Rows from block 7 of the image encoder of a small contrastive image-text model, named by matrix and row number. Rows with one number within an expert belong to one neuron, the router's apart. Each number is 500 + 50 x the weight over its row's rms, rounded and kept within 0 to 999. All counts start at 0. Numbers have three digits each.
Before each expert's rows are labels from the 100 images, of 14848, where the router gives the expert most weight on average: "top examples" is what is common among them; "lies over" is the class under the peak. Only what is clearly more common there than usual is listed. The data: rosettes with rotational symmetry. In brackets: how many of the 100, against the usual share in percent.
# router: router (encoder.blocks.7.mlp.router.weight, 4x256, trained with AdamW), inputs 0-85
# gate: expert gate (encoder.blocks.7.mlp.gate, 4x64x256), inputs 0-85
# up: expert up (encoder.blocks.7.mlp.up, 4x64x256), inputs 0-85
# down: expert down (encoder.blocks.7.mlp.down, 4x256x64, transposed), outputs 0-85

# expert 2
top examples: off centre (96 vs 30.3); three-fold (33 vs 12.1)
lies over: rosette (71 vs 43.5)
router.2:583490446496450557515513464486535583545480507509552473546571478503390513467541582465559539492566533486534587512424557441461556481413469494450470411513543398457492520457509542506539564475537475453564490447502468565469493485559485493482479515526545445559441460
gate.8:529541374543478428480535522535439474550487507520568402442521465528389501494587497554430442495487480504549496522563511534520489509447550589508572541450480575558513534527628502488550525455449529525578574423595552505537498571495593588518549521493505505502542535
up.8:559491357444512423496441495444504463477545502489490445496510608584395493477489504495434422514456518571461540554482503533503439467500603410477570555447464568582499545633481504561559496464455504457532480567562614529489534580504569564522535461519573489488593617
down.8:469456591568499471585616562484469448489555487470482536522646517523454505519472468506448488522541601540480597632445527514462582543463448500527519455523466434470513427490545487520493514523516414552530549458512555435536458501482471533448529475629360377498496426
gate.9:546464421538495543479499432405467505497444447529460485477366492520562518507601488484476461462530561508536417450468504486552458510463427277526592513501477516536447540528572524542506558542503465558471525519535482502503402478463527463469568423433475475477444557
up.9:459445495559514468539567520434462445420502479498488434464487463526423511436496447493474490458480516538490343486484505464464460524576456192451513527485511468529515536505487505531482486532471528561532516505468497585482450493490500484524490370472507396488493444
down.9:535566484420439481486492578529499520572508535516523551441505483466374444503540467474495469519495507487475466523490585416466459561451547623518598480497457444536386538475524500377527432524472531481419470513597578293614558552527522423516527496426438582561493496
gate.10:518575397538520588584539468468587504512486474598447363433518584561515524457535528496485500481509513532510472564449434549517461462462544417511531535480503491508550483473464460587419525521479497536531533377542475544493537552433520525464546520497526596464370522
up.10:502543470475489468522508510558438504477497415376500557530526536482482486504517504510440485471468510566431583532527524554477573537423506551492559536437444422380460521551502509501500521498472449489537523429515538439493541464528466541443563549637472442463543510
down.10:546501433532512487486543573560585487546562434537610456527519530612500458487543566537508447485530437495538448493455471495505561511496457543518517478483501534513499473474532544546454388464527513505446506552502470470513401561529529427478506426561526531470536442
gate.11:508459556502438475538458545495638464570447529519426385416523474487576491454530417575485512436502497452523458555528411485535444478579426475487520457544507425419582482567504507518505508442551457483458492593550508528515526407526512462501452503455518542541543631
up.11:488497471549576512523589415623428482508490435552437385522496435500400514563510529454521505415457486506526573457408487518470466442473533519506520478518543538486409598550516565527444500491545489525558446437451525429474457452534504485515584478564558572462482425
down.11:504485445521576481500573497494439451429514497489529457555446533423405405544587509500468516600547514533515524510497423513544515476477343519521545504467431485452513551468536399512543569492453342564468540390511492539400507425570512558450503576548500462548572591
gate.12:513508496530504550443449459450502500479502568496496533483524482529485502468573500466398537482482541465479516477497485444475477530487604514440478519529592473463472448513458513516526475513505426466439426513427500555508459561431465500576588532462549441582522449
up.12:529499438497486520488531504493469422503497461508504551572573519459494502345516541581326494644484452453504545529458545516482485486481501578368469538508447462392552521549474590558433483576426426530442525460463393512531426542453471504519548471410540530498545355
down.12:511614525559432556607483509452519530430347511496542536515522530547524525552491497468469535535457441512466514434510530474552466505498440506433520512457548404588521527498497523453508482491425520425443505525460597526476570541461547430430466536542497524481485521
gate.13:460441472518552413503495488442427481480407562448530475457459509418407520553422498537549453497512487481489496510472515530525438439520535502537574484454486444578567534448488564543528466484492478499531401437510559431412458447460494493459514443453606487507473669
up.13:554461514515524595551448467646491506517555466489472461569448477463620442500516482522469460552562518496548472481557423514472474441546446458504490424541525575452477486512449490508565501489554547464451439532559546474582516421494554443454541425600432407526501544
down.13:502556628565428452496528529501527524416524443571514601477487473476520548522441484544547499589543444554510490546503466524470455440543446453420531532476490576500544571482418551455492450438514518478539518579624558538539539500473550496457456581496500456381544504
gate.14:493491599456573496562500496582469512560534459514462521565368445439636474557500447462584541586486549533503469497533497467488500464469567502484518480499588512437559558532525629492435421497526519473460600565514548493477440543518427416420546410435457513487549414
up.14:486543632517558461508559506525482629583538522574399586561444454430578424607468450488588569516505546425456540448465538514456541524526453610490512470458548478475466574376537486522572494507471482456494396502413470542550477501465467462501501491414494475438616512
down.14:477531473423553472500419496526534515459557479461499427502509505437490549403621420489487510521503453566407603468546428551510419473500420531528476488551469513455566519519439475414551445546448569545484503547521610491489492535527511490499440591515537557519561467

# expert 1
top examples: three-fold (98 vs 12.1)
lies over: backdrop (96 vs 56.5)
router.1:512444503478558498526520452504516596543549470487498588470511476409452445509524551519475459493521431524430527477474592529446484421413520462414519513543595406580589511541410497507461390441483485540506470485530487515466501548434516530518481579519520504612564556
gate.8:513543515501574533508390475554474508438529504414546519457424435578645560501511494544496513484517505590419607413532534533401521507489495531481470549538457467489473489554469556540480554484494525453459472467510579531402504411529537423471481503551507456491508533
up.8:504591482514403442444587534508497415483438353632433484532568464533490539527464507521500527475520508421478503492511503429598457496561476485487519467589471538530559483484543440521421488554525462522425503523465438448509429585509492498525552422472513455529505397
down.8:522551500463531520508555436461473521452516450534532545448508399575512458435441486527509437504555534557524539453500549565447495497577524425508525504576498559553519535509531527507441456551398458411470518484494489531434505445434523494493568522386479513522546572
gate.9:423576480500513521435554556421441469420514476403483471439501452496464502476503528457498455598571581580458467545496450446470504461511430423494530585569493540446490512561479538574495569503498500583449519499467503554559517544505501496543557495495456515611434562
up.9:516568450424497506481470541503482358548517443445433577496551564522389603611504574466471506434428516519594491566488553526503480507527463496498585523506476560510513532457480529486544485519531534579505504557580544466478516505496488501460505509508571488473441462
down.9:522533589448570493491514541534569432451527470426496557519474479489489411473579537583532499370401511484506470544451548489434477563438554485537515543494466443542554509543562462527511497493514452597443517614509456518580556552450538395498521447540423476553631511
gate.10:466498553452535568540599536446519557511397482444485520451476439590442452469584482572575480522509530536462514479499486532540517504515581489513585517474549540492573475449458479457519519552450503534532429518612520440473493442507476637596488454523574508583528422
up.10:394512560531579600669405532465428639628471508566511604415529534519465399509532484541459469509454567484549565446432548605543458503514498533563518485542520526530527478598451498477520439580525506486491500551524398478469454525512497558550435563459450465500475412
down.10:518510553636469469481469469528412503496569572406459537499465451573581515456476485455462565609539485543500469537495512559494561491464574398489427446459580501453436502515528532534494519564489476510553509490464440552517518487523529512471509425487465429437504487
gate.11:481576554516465452455515505575458477470541477462461566583576480509554481456516481473495442538433469531532518542480539437477473475541509509508430522540521496451442470488518505441441531469547525497534600531516501572464515420424559493519449574489617514485437523
up.11:508465522572551478535467446515556482496443536516575437454478527438497374444597554520450529555595555432462532553529481551472527479507461513509461411514501441559539597495472459544524395538397478465466504545468485510542402530511543481416489425453402524481419481
down.11:578510480504493521553529450490399470486378529503505518408437522496493526502538571467467452442479545441519532486440418604515538468567570507395537500448487448533485520481424505469497545445602505563557443591440453541558468417445508534556536476506492534437449487
gate.12:545524548486484366425545470445420516468531508435481533459526502457446483457519470563459514441496509541519536364471471509401505433499428454495560438511512407501533557445513478496476570454526471474514548460476451488519512504554534463496647481459554490521448537
up.12:482622423489479452493506439509527470581441471514531529505524527522585403423515546524513487465515532542497552504543424453552438465437631435493489505431506454519486540438515442515535496440506462531516444461520476499554558464478474435539514506573507503596549476
down.12:565559643588507534550417520526472514471545461462457509484570511502410496445419442418489496394531531517481439513534481518537466537486568472443483487498448572484454526524584599547539411494470507440468525437499518493555586451498544507545508528549547572569415515
gate.13:576488541522511519515649520468471536526420574508410548474514531525537497465469529512504570556473493506461473485536469443505465507437474533451410472479462544449620442495526532544416471475450512549476425473490483478543489526395463519593465607460486519551460520
up.13:505493555525521553517608515460442560535447550413507518450520503501556515440523494545602533495441482526418451526543501376512489566511486551440425459438545533402544447422525534473445457433496593542460469521553493464526436475419459491578465577454429556527492544
down.13:495520546448571618533532457425555442600448441559549547559447516492510513553546538589503477403459501535486506471441528532502481483410522494526529609497518520447446465527463442552575595576556582502462492464612462439458434480506506431426466464475509490439461564
gate.14:522550535527408563541537515548477471463432562437533470472483494514471574440441516497501550603488532481596454529514442488533591520474508570505585534473510561535511542487455517459532445524532486554499536513509470516536547495535481484508504418491523532432624370
up.14:488537472453473496496367472479499495537480453481430581538453444541506476460531490572428497467498474546489490451616478490523366456474480510546485446434525407545553528546504538488532507512479544472471528492480529544432469538522488542466496464469548461513464488
down.14:489502481551412448435468473451446505467484442484534442534562520482538461536510623512492510498580525487501496476542484554441541555550383490453443509536476473527574458418431470570485498542535450478613561509531469348413539538454480534444499519468471488509549561

# expert 3
top examples: three-fold (78 vs 12.1); off centre (66 vs 30.3)
lies over: rosette (71 vs 43.5)
router.3:431509592502443482548550533535564529505399500492506474519570466514489528431480498441527565492437475525494493526536467517460446499464457593483478476553510474432498475560518493541582515525544495466541477413527442626453463511528458559507454401496501438463506514
gate.8:526471525552444504502502546552495587558550510461529546580451507433511536554454510478484499500422490443508526466487528539421407447387568419379561497474559570474535625489534546466485444526528527472504544473555524492480454433482451540440513609515478604421565500
up.8:506479460606579494490449522582509533410514494549570443524460515582436556485506532575528436538431413564575416385649511519459494440467569474519490514530493536520540472513488505472570516504501407530490528570461497424535415439501453500454591457481433430472461404
down.8:490470423527553553482412538464476455485546539505483575454572475409418512491503585561471498415556511451444468494547435502546476515462416516547535560437470403539473445438466438536519552414449568586516494538490505491445464487529475458468504428574426487445503544
gate.9:449550504524497560527520517498570471564562516518358597450432586509390433517454554529503469553525577381576445395517501471503440510471544622482531518451529461544514475493475483524453444484480544499495481543480486546492430479464457533498569606486504471567499477
up.9:539506436504490439587474446501479388478451469511536472494519486410510477448522491406440475561568436461573593469505448467474576457470482468524429439538525560459471529474474545597508562511446512441400512497469480562596585459575530550525562447396533497508500581
down.9:552540580403483572559513494528545477559482447461529519535479473505569529455513511506488508409525490496532520546558565477478560461507376537625430528531569472514368511547483540505481500561555511555522498532493463523536569477601451476537512491360514463542546413
gate.10:464491544534513452517567501445640472446527509536501534484499459526538542498551513554453515507553541429537538471413456493585498542484502482602428513540446505408505520391402544467433406592442573427484563465468496501469585503537546514461509534451449482455484426
up.10:494564548449511528474533554499513476476476491479489498493497478482440462451444484517477505502498518503489446514516475490543597395544478508542537438482475494583545457589543513506429449481483541507424485551489524491504503556452496478476521461495461467549438476
down.10:416508562444473534462529507499539463403502606409523444470393483393453481600483483508491604605476452502505387522464491464562512439515482499426433536467476434483365479474550514448479591504458441522441539525570485566473572527495457428522476487606646473498420564
gate.11:458453520483586511524500493491426455470473499535494391472422552427540548508518439439411558512534498536549474571506480516537478455610530404582527467473459486482412523540482539455505466526515556580505514451436560504430583469552398542483535550467543528487469454
up.11:472432420567424431446482492427543535549495567496459487500523527456370436595539534548503506406531527450492461555603476376488490530416393470441452500420536585464476493458462397556520486486425416446570469447458460461537588466430524479503538590494474450503432633
down.11:525545463503442453483462550456477483457485412476526532461501443432543472507535579618502529438582548474467526514487499494505509449491405586499473448468507519495482500515489468467396498586550467419529503513374514526564560538504488566516567480366486533521484472
gate.12:546447426569528478540524500434517435522508458410563493530460490442437489567556504503489539496522509534494449443514482578477595541371589550477490472476511549512482571513519495501401421441510559508506572468570609413489584482563435471475486407472480548462570477
up.12:511481444509544444562408483489588490615540508543533444464417574474512519518534526530492448416546619551455466446473458618504514474508496530481469560481449524478525513503541515450521496539517441429437468498610491450504564484539533517399442495518441562372531531
down.12:511511572498455472482538496527478416576565534418519515550495504511491432494502437483446477506449501534551550601496506524524525518501441545571485450522445427465581490517570475531633538444481434501359511632524462487476549491549518509482545510548426490430511522
gate.13:525594494591423564481550524704484534448492502523481415530503442582401483544527453460508412443511463496548467494529495538544512457483454412485478620520475490549523472439542455524504456567496425512530528520565496500571460519460464542574515550637440520484572416
up.13:559591530484509504475585522639519495499498447511456421522495500628470503469522438463478470375474528502605473539472507482552568495618426407496526589511553444512517527527480487482452479540551554415575467443491493580471538515525454548539502445538480499496506433
down.13:477498428543497504438486568437542487423549462447540541547499491490515543472534480516489500598478493493567460472594557457497484445532405470484503382517474546487549481456495509594494609538540494471503527494468526390484588466542518604559557517420555419499499536
gate.14:549527533493481525471555525587497554493555542574482423513557433478502417451488551515512459467482373548486509476594553486545479530530420587441433566527489483510560454576557578444429516454497447589519592437379469611491551501505440504485506583530478542505593462
up.14:474476562426442487516524527598492488466496515514467426477501502543660570578552445474430536482502530494499568493458473522466492459511592471466534405503491463497460506434501502605481599582497552469623513541482474581421492466532566498450443498490510509534473528
down.14:555454452455591447498561488563445554473468499481552521392521486453532504465473547451527457514561444584497447550458478524539511545430407519419478507475396419562483579489483427427489481438528478477474524513534517453520552518558435494526507493537492507479510476